Weights of a small sound classifier: 33.9 epochs.
Rows from block 6 of a small sound classifier, named by matrix and row number. Rows with one number belong to one channel. Each number is 500 + 50 x the weight over its row's rms, rounded and kept within 0 to 999. All counts start at 0. Numbers have three digits each.
After each channel's rows are labels from the 100 clips, of 14848, where the channel reaches its highest value: "lies over" is the class under the peak. Only what is clearly more common there than usual is listed. The data: single English command words and digits, spoken by a formant synthesiser in many voices. In brackets: how many of the 100.
# convs0: first width-9 conv (model.blocks.6.convs.0.weight, 160x160x9, each kernel summed), inputs 0-159
# convs1: second width-9 conv (model.blocks.6.convs.1.weight, 160x160x9, transposed, each kernel summed), outputs 0-159

convs0.70:433522404446426436476463575416567532488558436511583497443473463441453484518591526511390566464481475465523524440483493472552411558484558537491546499466480439482485634497462473460413538468519441562479494482475462483548474540417438476422490508488506392518398456550496480502478556395513584512587548484385567531551510455404476511519596434528473478482503438557484420455472488499506525530560409519562515434437469483481447515559484523497436580443489436547550474515537530471439413500535494
convs1.70:443447476539578490496632528535528486488412385475446486474523553523501560499596534445588419451552485561466527449497519551530555516524450558401481490506441499520492537476412453493517493494582448455533439530509467472544496461480531420562494531445561442497468526523509497543546443475445486480558445470460460389494608564462499434461443494505386508469547400540495522564542519472470441512533519424613467550459471501482526479429505474524505498452527412470390438448456441477487341486572464
lies over: /u/ (90)

convs0.42:444504485513556479530485465524461428513444496499453486464401473475460611544529521539449487553508464452508377439576473495513412416491504462524455512530422458470489529494461536583430473598527490555462507536467485668461569482444426448491411492470513535519585499560399463474479471452406533570385480517455548512507482505419425526533674475492419469527470507524523544471445565444469549453490464460603519508528484457434466452509480434514486534464501547476414541504565444492481499448442504
convs1.42:476520452421561518534507622492514494556448498486465571441458463577419454481505413540480436475452441494536537428505473486397505538516394541474443560523435539466532520487459499648409627422461554471436475484519469523462511507505424478513492563576455485505581483521574447469490527465547495521514472535559509524489405426524520443541376532587495424563475518463507400481488460436492415496498484566681505539507441498486524523468466469539596478532496447501488500511481543489504498489577469
lies over: /i/ (99)

convs0.28:614467575493459590496507476472469530530545532488516475663580538415578584503472453487401483477408507458518526471486391492440461468473485583504499491470517498508475513471506455431512501473533529575514505518492443527413462513482457412430472425573539487451411514488501615428453543509455442474477529510456470463545491471513405459483370527356507431590535488450484530513449519486524474536475512440498516512463551551427527576435480542576481496448490495544470556517485568420492517593409491
convs1.28:495474595504560454482529493552576515465527523424532496694555472439353449481511503510496526447461462472490568526593390443572581606501552538419500499528574495463475440417517393541538501524453496528473468461510477532430514540522402425475422505537530472487517524513544576490592423503439472519469557508436430520428504510498526513476356451424495494509454531533569551513481529480455534521487519454480521468501480518452550422567506425494464449468507554534505526484373486492543475492521515
lies over: /n/ (55)

convs0.24:703502569447537444466475417472425553483525505454463563409547456519505468539513436540505543512359517493634457501438514472449518594481462485492492508466528467433452438471565516502533525466456443489469529462400478477466529548543458496449434450499462445528567400427530526460503421469439483574448498440557520516523534485464432547531429546520410520532537500464472524506514544481580520454439567601465548389476546509466492512485497501524442568573541581494489488413474435448473512438492510
convs1.24:465536402463545486432475483574525593536589484547512590431580449521480462482491465560491496510442541404437437543543523495465499476451572505496514648552481460519475526511521524455445531559475547410487524506487374471478557481545500428481482561452360402547503550419493562475531564474578516512507514466462513567553495441487515408560534499528545522473520496461600482495412536446511509490515507572539520481520526491373524495448474492446498518536541466543584483479388504501566632559469443
lies over: /aɪ/ (96)

convs0.135:489578454447363491433515428439427533495453592502537481410510579497604454557481443532485564482407467490554466560457496590521453446399490496463559497469461506441539413509488498447571419505605480502449506529506533451503451561484369461518426507436631443521435459531470438513421434498409483514468472524498455501515542517471444440469432490539404528504494475480464528516470526470616543586428461454456439518526479500513492508489471509442509500547450609495512573456466455465464486494532551
convs1.135:526444430490439472487458439500456545535504482435505490471629454459443449487527565501506461531497592578553484420510482486564532500462463476493469479535609544559459514504531453527535562475526478534594519384522480531453475482512479439559470479433611572431534480525576474638465452566550496508506526503467537492469495364553512455426455419534490546506455593427502450471504445539463452550418537481484492444585675503480495448521484479513432524554540497530504528509575541481490612547442469
lies over: /oʊ/ (97)

convs0.36:477516525535442499437480521564482471443528538522463553452422511450546599549509531452594452505532461461509487458481511438511477413490446459454505589572471521501495563523523491530425506466594447565525464453479496494475518517519487524541464492393573578492450565628525413585429492490535547479441538485388518443464510487526466557562451452445500512460563510476477614609536467527422564487515542558458466506538431467651615571433449610461487504453485554497460513419550533546514534519502538
convs1.36:497483502412547449503514641478474402581448440497590623440445492476491519505486472520538469517502532477532476461503515522528473519545448465530441623538508495473490439561452434564532438505519624506517499408490464599462451453514557517527487638507490481466502484481475483522539409365476525531544570492480577495424536500489428451519482489467485507508490571423448643484510444579528493473491559507542418512460480448561544514490490471445544538475543502432607567495579534589511564507517549
lies over: /ʌ/ (63)

convs0.7:485538415416565458533459454467546541503540527459415509493536409524500436553539615490398557454582474558507527595549507560586434470498596556542476459545441413438544484462522498530497421396556505487432436492462446473499452609501473465459444501552461474499506518447493483456479614555538627487495530469543514444444450531456553531465490606581465453468481403462425506514520570445475447584566519488483515528465433452612448471517541495564532524492515550471542544493471466455500501466466535
convs1.7:535498509536449469520504458543530546512468517518529476443508490495504525535502683539479490479628475510498488498553478624489611434519564459445576517485506584490646468429483511481496447457654494536484467438472464493550514547569514467550491483481432458494492492456493615409541533536551559493568400502505488465476528537527507458532527442456603472494489520512491477502453529500482503611548594505498497437409533460434439498518632525436507488553511454503467467431463481512548622526531535
lies over: /ɑ/ (57)

convs0.31:416429528598508457498519488473533468476568440475517523500444517456491533551562442454427494507391501474450560516572490426500559563632505486501482434495446486492512468419419468456443490483470506503662493552576512471488524387440458513548411449450560556400462572478532507598475539525596522462485448507555578499479547480497478479516614471610488459461489500399523539428448426506412551492483490467564496396537524460532497436485470530449473503492525508493503526501442561469484544439553562
convs1.31:448522463589476595434479463430507539546514570537502446487505528447476537418547473482502368493471545530474699472463447471503540555574524479456432547508468480521453476455463490471586482444469489532681478457501386499495507525528577477432530518486487547551466444501659454586434504534522452509460492528503458506461362526427522511449423477464463501375494525488492461468453469493570464469458518515468508477457483454466494531528496463562506440519493475504461512496502503487460569523570416
lies over: /ɑ/ (50)

convs0.17:531539546519451561404468526535523373455494518525485608510484464454591571535446475523522426392546432450480443543486572496535501561588469456446493524509497379492469492485577457561467466558480510522571449555504634494504535442586481486518592491567543549542495517487482477539515532476542582448437423522465545487474477494505524478485425553511667432483491473508580473484589509510582556486576486507469482435476495534562468458409463463459496549430479469629517531438495483484521448516559511
convs1.17:512501487441507500394496463532524483524602601502455626417454496528592520460472497543509530477472535469607523440591487523442493446500525483429493534563548600430460445443529455430469527467563536550510479495467513532401439479530518486462550452559443517466408429457496479465426473536504515656490377465550502398521496465448472584348473420488549491470571525472523536477523461529552607412536497498472446478507412522497468511538429472559522482476500452494525475489526568466502495491531463
lies over: /ʌ/ (70)

convs0.37:577502620495495522531579481508503438457486456502428576573456485478466450503555461509478607415513452458481575584507453496543532478475535527442486521427465490423423463503509480460520518505501520465484547497464438507527605454611481482358519532514560422537528487518521562485476504531553499548500476462413488417500529440480486450409554510548518511490462519518493557484502433601607569487470500454449656514475496553498401472443502522556468477394465474498518517433545433444592522535608582
convs1.37:525475463456581460486482489562503618541517459382508440449454492499549445612456596490539439492421495579576469530490532484582571476555525510470490439496478578491480412541435487549486574564466498559475525501518440480472694500443505453540504421397534540493482442440523502502463428522549502492452554567468430473481397459513473577542490426581565475504479480491447567479560442426478522460505534467453519480484541529474584480472441469430533408440477524482462546442531552510535546576483473
lies over: /k/ (57)

convs0.9:390455421525467481567648510411534468494579613534424484453543433533560503503494472502462448424401451488486442390523486475433473521529512460489474524483461493445633528477531563492511405486459592548521476521523518378479489485470465447488372460439437511489411558471425406469513439512502475531485489506524544521457517498503497498515552481423542518495606472453537538470477443471602575488501522466458555553555530491564404536562454451485442482554464491560453458450520545492469511476533443
convs1.9:467390488456394487486627456524415494539484472490546582602470501553457470469571454445484540483459514475496497545501560476492577531420497491436473465486420498516509545530485487573571508495507516477469517578548549525479456515410397477496415619540553510505498411526512491492594428511526525424496477548436532594506466654539555548564526587570527494439502493458470450447451509451476500536506494518565469505624457652485539479500483563519503468526469543515476484490406510560586471487485539
lies over: /oʊ/ (61)

convs0.56:524505449469509568412528460551496529386511610492498591498558494558520474516545500597392455522453443578572439490458475591511475503522463577425539528513516458504494440503469531644466483444497405511483509594549561504471513421452431493460466507537472446515494463435574501478512487476542367518526505476487533519598442481450442528445532560609462462505490461473628578483595566498631498441502559449595518490523540455471501508521499449508482506528595524455523460490494479459443489490525523
convs1.56:437482408488455449518459520487542477539648496513512654397520532504485516465483479463484348616552477476496490526520455502522496489463499497459443511501471468527464535557534531622488596525480460537485545532483446503476520503411519517470452443511543484492613421520475474517531441495480495541404497474472440502643466499517542436491594522493484448447615490470566520430514522473469516457489473556587454473568521431465529450496514506505512563553432432487553468513563500427420362505448513
lies over: /i/ (83)

convs0.80:524441468519519514514520598531504528441601424472602580451528486491453455532451468445533455491491628496602567518509509531520482440471433410509533545457453537495420391543433533545480554486468482428401441473484465471483449505427509515482551425486555416500518531550482420537565541512406399553543568473432482497458573483430463505493544563445442508472539507570522463494485627462434458562480518467435528551502630451479506560589491490449456499460465542438527527444474455454513571456472523
convs1.80:461567523471507550523509643531526526531442446530514453495555499424507466492443473472464467486553598575434486428498572542532542428484442533522551499510463519677492475463487567577446572502503532444437572458484472544414499479482512457487428488467497515485548618560564401692458472552520454463493490487557432492506552529475438483537463448463449560535416488470452418478508574487525473552532483539404525516549542478511512463496475496491454446521482490494485511510509534513465673528512462
lies over: /n/ (68)

convs0.92:508423526469460538414505498493460492449456455552491504547389529478373454573536528511512507425567534483461453456454568497491487472567517463484538441496445471495456521433499582476458450460509486499470410514508491495503561459536558481501741431513491454497455463473528494511447611634478482424594489553465497548394494468533510391489415534465503533457440501507524441441469447496558448527537528448515506531489475531509479519470476562655552509458476454435561478492480463458474481562527478
convs1.92:457544579710454568482512437472456480514528560525445462685463480505511482497471446511488536476508525445494508518469508505559503449450546562496463494490422520487526433414494443480519443478484478531543470611472484521528458493443601590410487521544518494534454451518382503454483619497442506537461470511545490442421455485475413530463502497441383492504466470484462529474426437608463504485508436452454439464485464533528559560468497529426588459524437541422434449488489489497536502465460516
lies over: /n/ (71); /ɑ/ (28)

convs0.104:512512466424568445372487442361550420446541527492539516482431455529481471587459575472507453469568482503512553530451548464604508517415534509475478443521526511472381600512458490429502531506517515484455484554453436499468516548549539550474478519451408530488520495515497557394522556495496573491466549526509457529499481556544521483496464481411470507544436504476388496524491490480467439459442485477470511452528586496461489485527375503476545508543462527504498512507541494504463761485460569
convs1.104:455587424500433475513463418474536421572459443512496533473435543458472514455415490555487524528507460498462467528516476576482573488481485477547480458545484460410400519535555546525537393462503467473422499496522480542447553546514488430496500463449496493544492463515460554487518469489486558465512435567555509381554510497532564502489555424501459484558377457508510551527490520527442484429594442482508533566465536432501455447477491524462511552426500432549517563397522485488476776506512490
lies over: /aɪ/ (100)

convs0.61:576560469469427487447476464456465489548532439527428526484589495473538515577467535554489603488442448451489439454518437468590462505476490471475455523439455502474503523608509519476502512483639429517443359450494483457608525575508473590492419482425473488489464413557524618535513479492596618593459460492506558476503525449457556468544546548464489514514504448525484603439567461553461438513539397513474570498528426476566521500414518478515506495439533497521496456494510472439426524591476504
convs1.61:492461592485459414501583531484466454518580563618557446537539483502532543425499580507537418453540478519534481511480459509474505555469530515475458474551506465571482603597528458486511496468466495443571466391513381478615477424477523637589530494582465482477567532436486490413455522447540520547580508475466513470479522472481587526546497466506566432519444509478564477508528494558518622463516539493366584428452381490448519439464509537504496519459498539528491482491504510462506455443547419
lies over: /g/ (74); /oʊ/ (26)

convs0.106:429462461443516533559460495432508451474528380566488481436476512512540500519548566499510555477550565538437487588455472542522432517474578557507407530541697551419490592489484438476470538481417573614471554420486476497486499486518476477504528509464621510496484480524467413513467542508478448527560551529399463444599571555505459450509525488516481418433452497549514454438592464450459498465499617521514494496441517602442509502462488505574530465445502447469466514521456435566431513532509466
convs1.106:564424457455527556480503476499482527529516449474525465470559493446456430498570476502390616574458549507481418487472550555507607420442469586521440484554505472515539543473453576516439517458504527512456508526555497456489403471392524476552530442460545447490497557471455536572449501470515506485508505543476471566537528626510497463494557544516458486417517469518552495515393523449446518531545589446525521499543550577499476429560503585419433534495428488516566474432428498433439469480299511
lies over: /oʊ/ (87)

convs0.48:435583484452468423476457412462443617412521461473471402494445536542525510530477472476447437521582471485460465460452462484454515518471514612490488482525402501520527473462452521454426504538501472560460504511509517534472592494493415474568415514492442572568375454494491526445475402511555448466443437491475501559451460462428455530569482506475476530545472479431556613512539407502518665494443528504448466487578512492490389527473507544438579470580459552470421464487532459493531512443501435
convs1.48:523443522510534552517473445452485611534479413442526505459517449614380463528493427443411578400533500461424536511497500537436502489531466485404440523495477601494449447507458516467491592510473537553531514483483569525634549409558569508541497566527514504559521483539533421570481471445449437536478505495550567549471563543467434445573456419473501481521606466453562507450448492446461404559425489560520482467537546493501535495506441484458494453510487417438545387515536465496604460461507475
lies over: /k/ (100)

convs0.3:433458426478486439516504484448510522512461567522482469523524556561626521507568457515508470556444475470404469454515456475581484546414525434555540461480482516550646515368457529490611387422476481507546503459382449476544650480519423503455460475429511487571491452525437510547471515529525428455622559521480607486462462495486531468503528495434480505518484480524502489557465516458551565529437556393453547448570462487484505538550496461497511468505478549476418542529591516468462495475574471
convs1.3:478500495500695426513516551558438613522560571598514505551446497497513410447439506530516460452553472419497457487471534472548533543418456506474488476445611543590524566491597484497453513420478550506479544523576462531495560491508414417523519538578451439598418508473593568480595453464465463478587486484475461506527515474571550519504559545516520482466461586425436486470552537479436470503519497462451517500627454553511483459445456515543536504505479515491534461456595525501472464526438545
lies over: /oʊ/ (56); /p/ (44)

convs0.26:438544416478438440458521487486421424503432507452489502448426523445526498443471449532477554536545514555558447450537400445469477438474527501592496494484473501515555459602514416712457568588469523448521487424501510566479546445509572479481522447569479523520563516460485464518449461488569583493497495554439540527446438547447536498541569500462570482520531560480492428492478624476460548621546514478383498534492532536445447477450418570495495574509497488466520471419451512501469505572525483
convs1.26:424502526465556459416444487484534579499469506462473520440547470448495502494401467516461498494500561487470491542462478494424493427539572424553476439583477565503468504570501503714491483613445495538524587524549427480458546547462449570426448488434487500438675501465423526475506473498541546482526519494575454472516534469460501470484547533550530528481443486444458472491498525500482482585511445591401516422500532524446489510503493514466538482563543458526466440598553502370525528560415492
lies over: /i/ (100)

convs0.124:477472370528582462486443461549559495481477542411553527407524562548524513495485385439538480542405467558563464532424472618506602595527497478471489444507499424539610493561544480541569416514473445588536474561547555502457480489590523515474509461484519473377489524538581531511459451528564521537528541574498521470493608548542485562426555415537476577528529458509548482443507573587480538546422489395513495535478526487490452482458460472412514563522448489491480527472482473541481458479456560
convs1.124:574535563468478524461519465445573479512412532503482435612508499502608472521399507535488467467487461561529579478541514640563500519473525466581569482498493475428477408447515412527538433451561521553454484457468525508489437528613435461493430444506592570471505432484385522548450463564409508453447437537463528479413407551453536505444480508546483499534500514512482473469579533466551473494513452475452415488585556471483464595505468501522518556459441486539414645527537492514536465531518465
lies over: /aɪ/ (84)

convs0.103:418472540522397539511449536460589472475520421429503500459561441451416427502565488571467493509521517526503475530457455544483482484499481455469505508469454508465431551484468495545514482417480467444445477556550437594498459479498487501517647559520472541421508448500472467560482550650497533482488493547538498510507504461434444489580464513480507617464502530477478492440537556439588510458475514488513445429443578702528623511467526497514558472483439507467464531467488450391487619511557538
convs1.103:497513482638602467535542434527435408577475567518520445458486492507494516492512521438496531505446469512482516482481533512476496540440519549443442549527478464540451471459472492553504486571560585476472481447417616437569463484506516526472454550493466409559548506456499526496569559500544500457612431499474493558456494534519528504463503468458496506477424466460477499513428504518499491447509479434462520504516500802533443522545444570459564473523489518434504551468478540499450626457488547
lies over: /n/ (87)

convs0.51:524533443498499469425541423506455468544450429532600465468562576473564464510445538493454425445599533491443537446484456468527505518488482538431484609430451430389486437496490498540391510436483369456452453386545536526403450519550494549463403465494544475480447527583499415491468546504448480529453481560403509472524486492533436521489405509500437510450417470510499558419417505511537473483476518493502471502428483521481509454433503539463472534409527365461500541532458529516472427593481448
convs1.51:488480525533504524447460510455584577490521480497503450469609528453528483458561423446437414531415605557541521498528507484523461569490485531486501439505534514468505498527460447524576457463511523493565429539490632496482535561529474627505438563534649482516520495492591523661496507519439438492440539490465440550539480488436510533484542467481466447506505509469545511502470500603510597543506506455549454478468676520479503543509506461573492534451497441526487479509447553469527375509625475
lies over: /oʊ/ (89)

convs0.116:425471483449467487473520433520521574451468499445444476506479559469499479458501554485465460464433527481494483507479463541594514510432520511475413521537478493435487597505479534527519595508583444551433434562402589499436465569469445467536515490508422502461402548513421480461454506576356525448497525532530556562444505506514462525469477537537570514445413478448484517579594474461459506455563601427398502457484487465496578471616422442385572445533558440463515502468551475486423549529422513
convs1.116:538444449493512534505542425576548623594509543417571404513468457516502512449544608465527434461514458501479580455505487488507541581497505550424580476431482610435406470533544493552472495513603528512528481509509461448520586483467523539603502442482483436515501448516546530483508475522508529468514529566530401430517520459519473493478514457553594423517519527419486536489482489528535575454583466436557414455417530532580511434417475571519432457392408542510490554436458497440480529560526563
lies over: /k/ (50); /æ/ (41)

convs0.113:570437537487579509432478456456461452451495466505471506451413514502390491471483472489473547502490490564516499513441454541479428495469530538530625481472441484447506543483505449494625458638531471543459631485553456493502461555464488457430527554455466568492468476391474538419450554432505496531534469433568515460476520473553468451479473510508459441485470574502527503523658562434579508510459505378566536436523509507485483434473472439419519583549521563467518465558506489434596568408467470
convs1.113:573428499455474442551495443557588468462484512539534452570452458509443459525587458455500527435492483482509494510466481563529470456537523539558528601447486484568465573512467543491473578530439577489514341413430504490528428453531440582565484434534476476446542489533463523489536478518569483530555505467465447545555528539522459468568574490476472413493387525475400432453589488509519478481460535432552522500494580474421492556521489558541434568588528482404560486497477489443543648419558531
lies over: /aɪ/ (73); /ɪ/ (26)

convs0.131:505477487503481491516407535498389554504465513446465563510501512566529528618517423466518460483479444473498497527516503500449493552433512437472559473543479457464476471499491462408492438518489565583404570479425462544521508448482445423474523592450449497543513524515472427512437454556507466528389518497585530470420592614492514606484445527471480558491515496451507491503387518539578599441460519506409495453470510455572400546464461461479505535493462543555429563419480511612469515640488575
convs1.131:444497543511458495551469528440381454597525449562486457459470444545580493508500514462454483550494488407489443509509481513530518516557537516486421435509505500396465580485442520469497530588509488509507508503467493450549575418444483366542530525483425547488435460491495542549445445489496457554517516489478547516612512565547533473466501567473563561480465484458554414433467472469480435419472441546568465590536376467585483524422547437486413401510504423516493591466436483644481468555524532
lies over: /aɪ/ (71)

convs0.159:579556431590624487492511548526485499451571476510443491486459500522601558493537469497599459449480447467602422523538516530466496474472382423518614465466543472576463461513440511389546458460499501525494495584467493429618523458510493487454476500454486446516540400434568603494547471539513452534426435497458440518417517530498504411493589614521499464541464502510603547513502440504489467473494485462560527510486443584533448441412424471495426486446480436431491500549492460517532495532441487
convs1.159:480485533495594458600520481487518469519443519528498429491451506593479620579614569448448452530600516534474462460536497437544495500490510496487458469481474560504449496478523479485483420483512514543506545508565481476545476531561491566478514442473452537522421478465517562478543414454504553480628450432528416459482562495475514509533474492471504498489706475517526465496558480467501515556551529485656482465468532605424459528440468493483499445493494598486484536650409516515490443589483476
lies over: /g/ (50)

convs0.114:473558521434553508484478461433481527504411566535471519493442497470487478511507485523513445380486628541529554678448517478468542490437594505574533504475511485495572519485623475550435504490480540531441427551466402496477490422489501493493527404587551427546520522484478478446481513603477486471446498502587478449508420448469509496484548519518535444434468518493516564530502470456506491427660512533516490488440406525426453439486550561506516524522468509465492477431472402501434370499486576
convs1.114:542470491473434479574493489478504551492503565480472490524484520476490503571538500486395461465561533467484458433516496480520498492502557477520498454464506627460695486506486524484510471536487499619423485503519515463551540506494504510486496391554443556542477506459457514523433588590568469476499526410532520463513559464430524495481509433481670511476510500496495519500509617521510451467632486536504520416473532508457529530490730522476525503473435587467498522430496447436565480517493488
lies over: /ʌ/ (100)

convs0.102:529491484504617475482408497426469521515520496480453494414408492558540558480466500543463525435477554521507550553522641497501514455391541453497426509541388496542548508534519435507531453441459455592498406554444393522490487460481481470543583470473507509444483433484453410484433559537489464522427586508464485511468555547499567530472482514389473553464566501478444490514587396542559429479544478339484549485525493524447518478384388453421482436509493503523529488527476531451496484470491506
convs1.102:482472535520472492515445549459521562489479474476524515380509456454479424492471495468460466491500510415474465431588629531501443504479428514558455453466443487478508492464521558468481496525519644464466478524521448544529518472635604368446559508478497431468456493462471544583546448488483493478481501457548547466488498499497579430508469476552466549494492431502546551473659522446389442561491480541455518509521520410521589653598522544529572559547456522493471518578437445500496498511534548
lies over: /oʊ/ (70); /ɝ/ (25)

convs0.101:565578458540531504570480487564487454456584525568506533486402516438536494472475402436570475417522468553426462515484586501494406423491495528480522487485562487446469406545489525466488451485463469570474470545477616475504440506544521500516465546506438467504535526475454424353541456595465420453452507515540467563550387456494496518468553430522424477588448483558511492398495552462507580403425484486407493478510468554433489488565486528484461550428555510427468513473398442474473460454422499
convs1.101:401544404521485498487455576454462526569446531523507470484504501641529461480382502433578514537431536473528479484520521449528514543529481560477439502560525459483514475526585479457551463419476478531449535501489524523516448511403419442441449523494480519507534480610458473550553514511477543444510538526527459494535391485534535457499496520527486507612562485431567514463441394514604481495374407665447470480541466577480526544356497490467483458559515526447483436514512537454552465539535506
lies over: silence (97)

convs0.77:507478494465473545553451503494418457513471506448516539585539568469565547585457506436534435551446499510500396422482509529516459475513499480466447531431571497549502410533505516669461518475633483500491508473501504592492462577522399507486519530551487535436516470495556439441569499478598474431448503500503548457477484512455565426467541480454457495440502536597455451463477572527502521547420444648456542541570487441493500496578493392552604499472562528497516433528487578440561478521426543
convs1.77:479497457486399561572424439545572454528444525452427467570469504461422485430449597519517421516474510383487525504512507524570521492499500494525524461454565430466530446540564575621557520477570518493447451426550477587470499507580476463511446409536528451534553496534532430489445452514496524467464495420478536425491431570456480558478541491539430447466433537470468491564511533444506452427501456659397614469463479441526510471400530554454568515552455527482495470413464445467484503503503468
lies over: /i/ (73)

convs0.39:414548542439425513480397561394497550518512477479550481572429528467477532488550558433431490461620485526451544492462478414466520544489504481491497593416538421472533469467485471518508586462488439467540563502479462568440444472597476525481555476584516436510477558462533437394489525548441423526485477517501459499477524434431402423451477472519614531465529484510494468447446509551604532550527433543459458527513420552516458554497530420509518586525564453563560443401410558482567546496496496
convs1.39:526461492471526436493550489452479441524417642508533632471461473532437473550497432507527478572396490473531563424492443471485488548488486444536490531538454629538457519499489484500483463477419559486612513549492441464601479458540542544478604578594450580473561452477625540398513473475495476427518458449503526544570557495532547525549543511484565432411548516485520547449528518549474476547548526463441505554407429444465467511483459531444463483549461447474571538480514563419496429484553465
lies over: /ʌ/ (95)

convs0.20:484580569555537472485490477437477518523492480430495553510516496562564489547666475574491479520546478443471415482608466468452446446427494536464533459534454525464431539622539426451499515478497507522458459532512545515413475423538441477546442437514577503496444452450505534520563574530570558524563438423500489441530544526552448486490474530461511531518468468548447482452503498502542471515529512459777517452469512463424512493508527519564417503527494563538506558515458456487456478452559470
convs1.20:454483506527443526636508521462575511513586505424466421480503488490503437425538491557603432442502496555436451454514473577509512543474443507496448532518488533491474467652543527474453500521455487506514478372443502533333532460554488482466498461433477506500536506473524511536511557486518453568468511463503411431550461473503510487486457545435567486502494456477510487496525564504469525533444536478775497425446502486523530497462475463470496536444479526500412526395452511489559483506525521
lies over: /u/ (69); /t/ (31)

convs0.122:421509471483436386474517470464574542457610505495539453514470412528539617437495399538431446524515457437452417459514515593491546382475480506473564575502477445469550531404475448513432510507537507558487479562509456537478468528444478502538422471467548529464467567504526474521535493500530559436457489466477544455426462564493530525484486612448536416551505544552504519510538437546425558446438507524503570348517510489588509544452487582540555517498513557511524457530584574459463426405456447
convs1.122:472541423621422493480433442517577573596454508443566577398539556498530421465428541448460546463463537529536538492482504604489459528479445485441444481463550537510496480420523526459512558549485580540419516496513489502476530525492510543531471542481475544510495512533531423454456499564438431493439478558541473543579429419469501533462504451528506580535530519547509536560458443565529429473401502463517568561445429436501495431587542481442597459472484489509577454476438379568509426438494384
lies over: /ʌ/ (61); /ɑ/ (27)

convs0.82:456447468510444455527469502519414450449559479548409453496462521453512474469476492480495516523456435473441532464632489472477415429465558651524423480388491475528630541450470436548502572499607488472539534433513482513598583499486460521428415553496464494543448480508522573537506493439488525496517469651479535431557505523479497508561511599503411465425470499449430497409506430516528606409510536494576546554505524497527470473451500420517479513485490496506456482457424520427538500456496455
convs1.82:523491493518505449487571436456494627488509453489519546484490490445440524422517481515504483489537473374476485423537473470518518462453490493436559469462558540534506499448483543472530556504551485521474526496464544491556582526479448463500449488451466446547469472452452441439533534609491519464629579640605532513431475464464542496487512456731506418529486544465524548521534495503544467510510507455477503391397480448471555491482507629420471431573553515561501458520497464450587530487496501
lies over: /oʊ/ (96)

convs0.13:604490431395540493514466474537454498501520515539451490551479627438490465551499547448415507502561503464564537526565432438483516455601536485522465488453424405481598550500397467509464497476493532478461412632482505478463489480487474458470524553486442526540490475476507507456477501494470532455476524496557525480493444513459516480505378551544386419506497532474537573395470455399478519487500490468495454530458513491439583479462623484616581541423352559432490483500502495435511518560453464
convs1.13:473507592492396469474500459554492484465552524473513493681424475588475515536535459530529574494467552462465453503504371494539497482572571495489522447464502482487602466421436563482483542535407455540482508538474493393422494484497608476486517465473512518442468433519502517461423523470554486516547496513460500456482469571490443475495525589652509459453611458528448563582471483411442433488511505393563482473450530462452522482514492478545416448447592472541468487502511454551474564471416476
lies over: /aɪ/ (35); /ɛ/ (34)

convs0.25:467467453494512493476442506538523481415467434432464482487547548459562543582471444505477398508591471586461538453467554457473469573468462438476379459455473474591516484564444500469604462553475480521514498455388507521514486498497476486498515527488463543488495447542433586495490488596564602399479448494440621547501490413491482525519420572514510512437522453545527467489486452513500503435464452438421520508500529704462442504482488465469616502531521540437490521502548593472563543554542480
convs1.25:546495584451497518490481453495419463556461495437449348562453517483442593529531491529509440511382496452532484487527490420494530500405501441493441479544486508555517494473495439531443455460445501456484473522429570494539525545553496477515521514544478493473505479523469506458518584574532468470616433459538550495544387394525622509519426590487525480459512558449464523488588510470513446565478469452499457471487475718490544594531538542550542518530537452482507508460629433499524508506501458
lies over: /g/ (93)

convs0.133:491464477504548565512471466519483452545596492484509509476494464506478458532454448494464492442486486382473617550475480480630493551440597556441460542389435495442448640504552468444523497525451466498439444486561525435462548512566486500419496497534502533453470568486563389462491521431522492495344440541534506488457525545448476472465541461483628500430566437381430465428592459492497494426536489514462475485510481471538432510452397574514497526483509407533490502483518446455523512462545533
convs1.133:501461463546567485490489568571510476529516606420486526513529440473447456499430508542630411468473550457497526448460542560534542531606455468538417448502470571429413577435533498559533519467509510459529551486478452484522491536511445504627488526594660501550523395540592443602434530503456543476512473518445485486424451472501578493499477436495520461456474535518513440517571427505482475330611520585438534487437551507516512519479490553478507492494489520463456546500538508475478548473531513
lies over: /ʌ/ (38); /oʊ/ (37)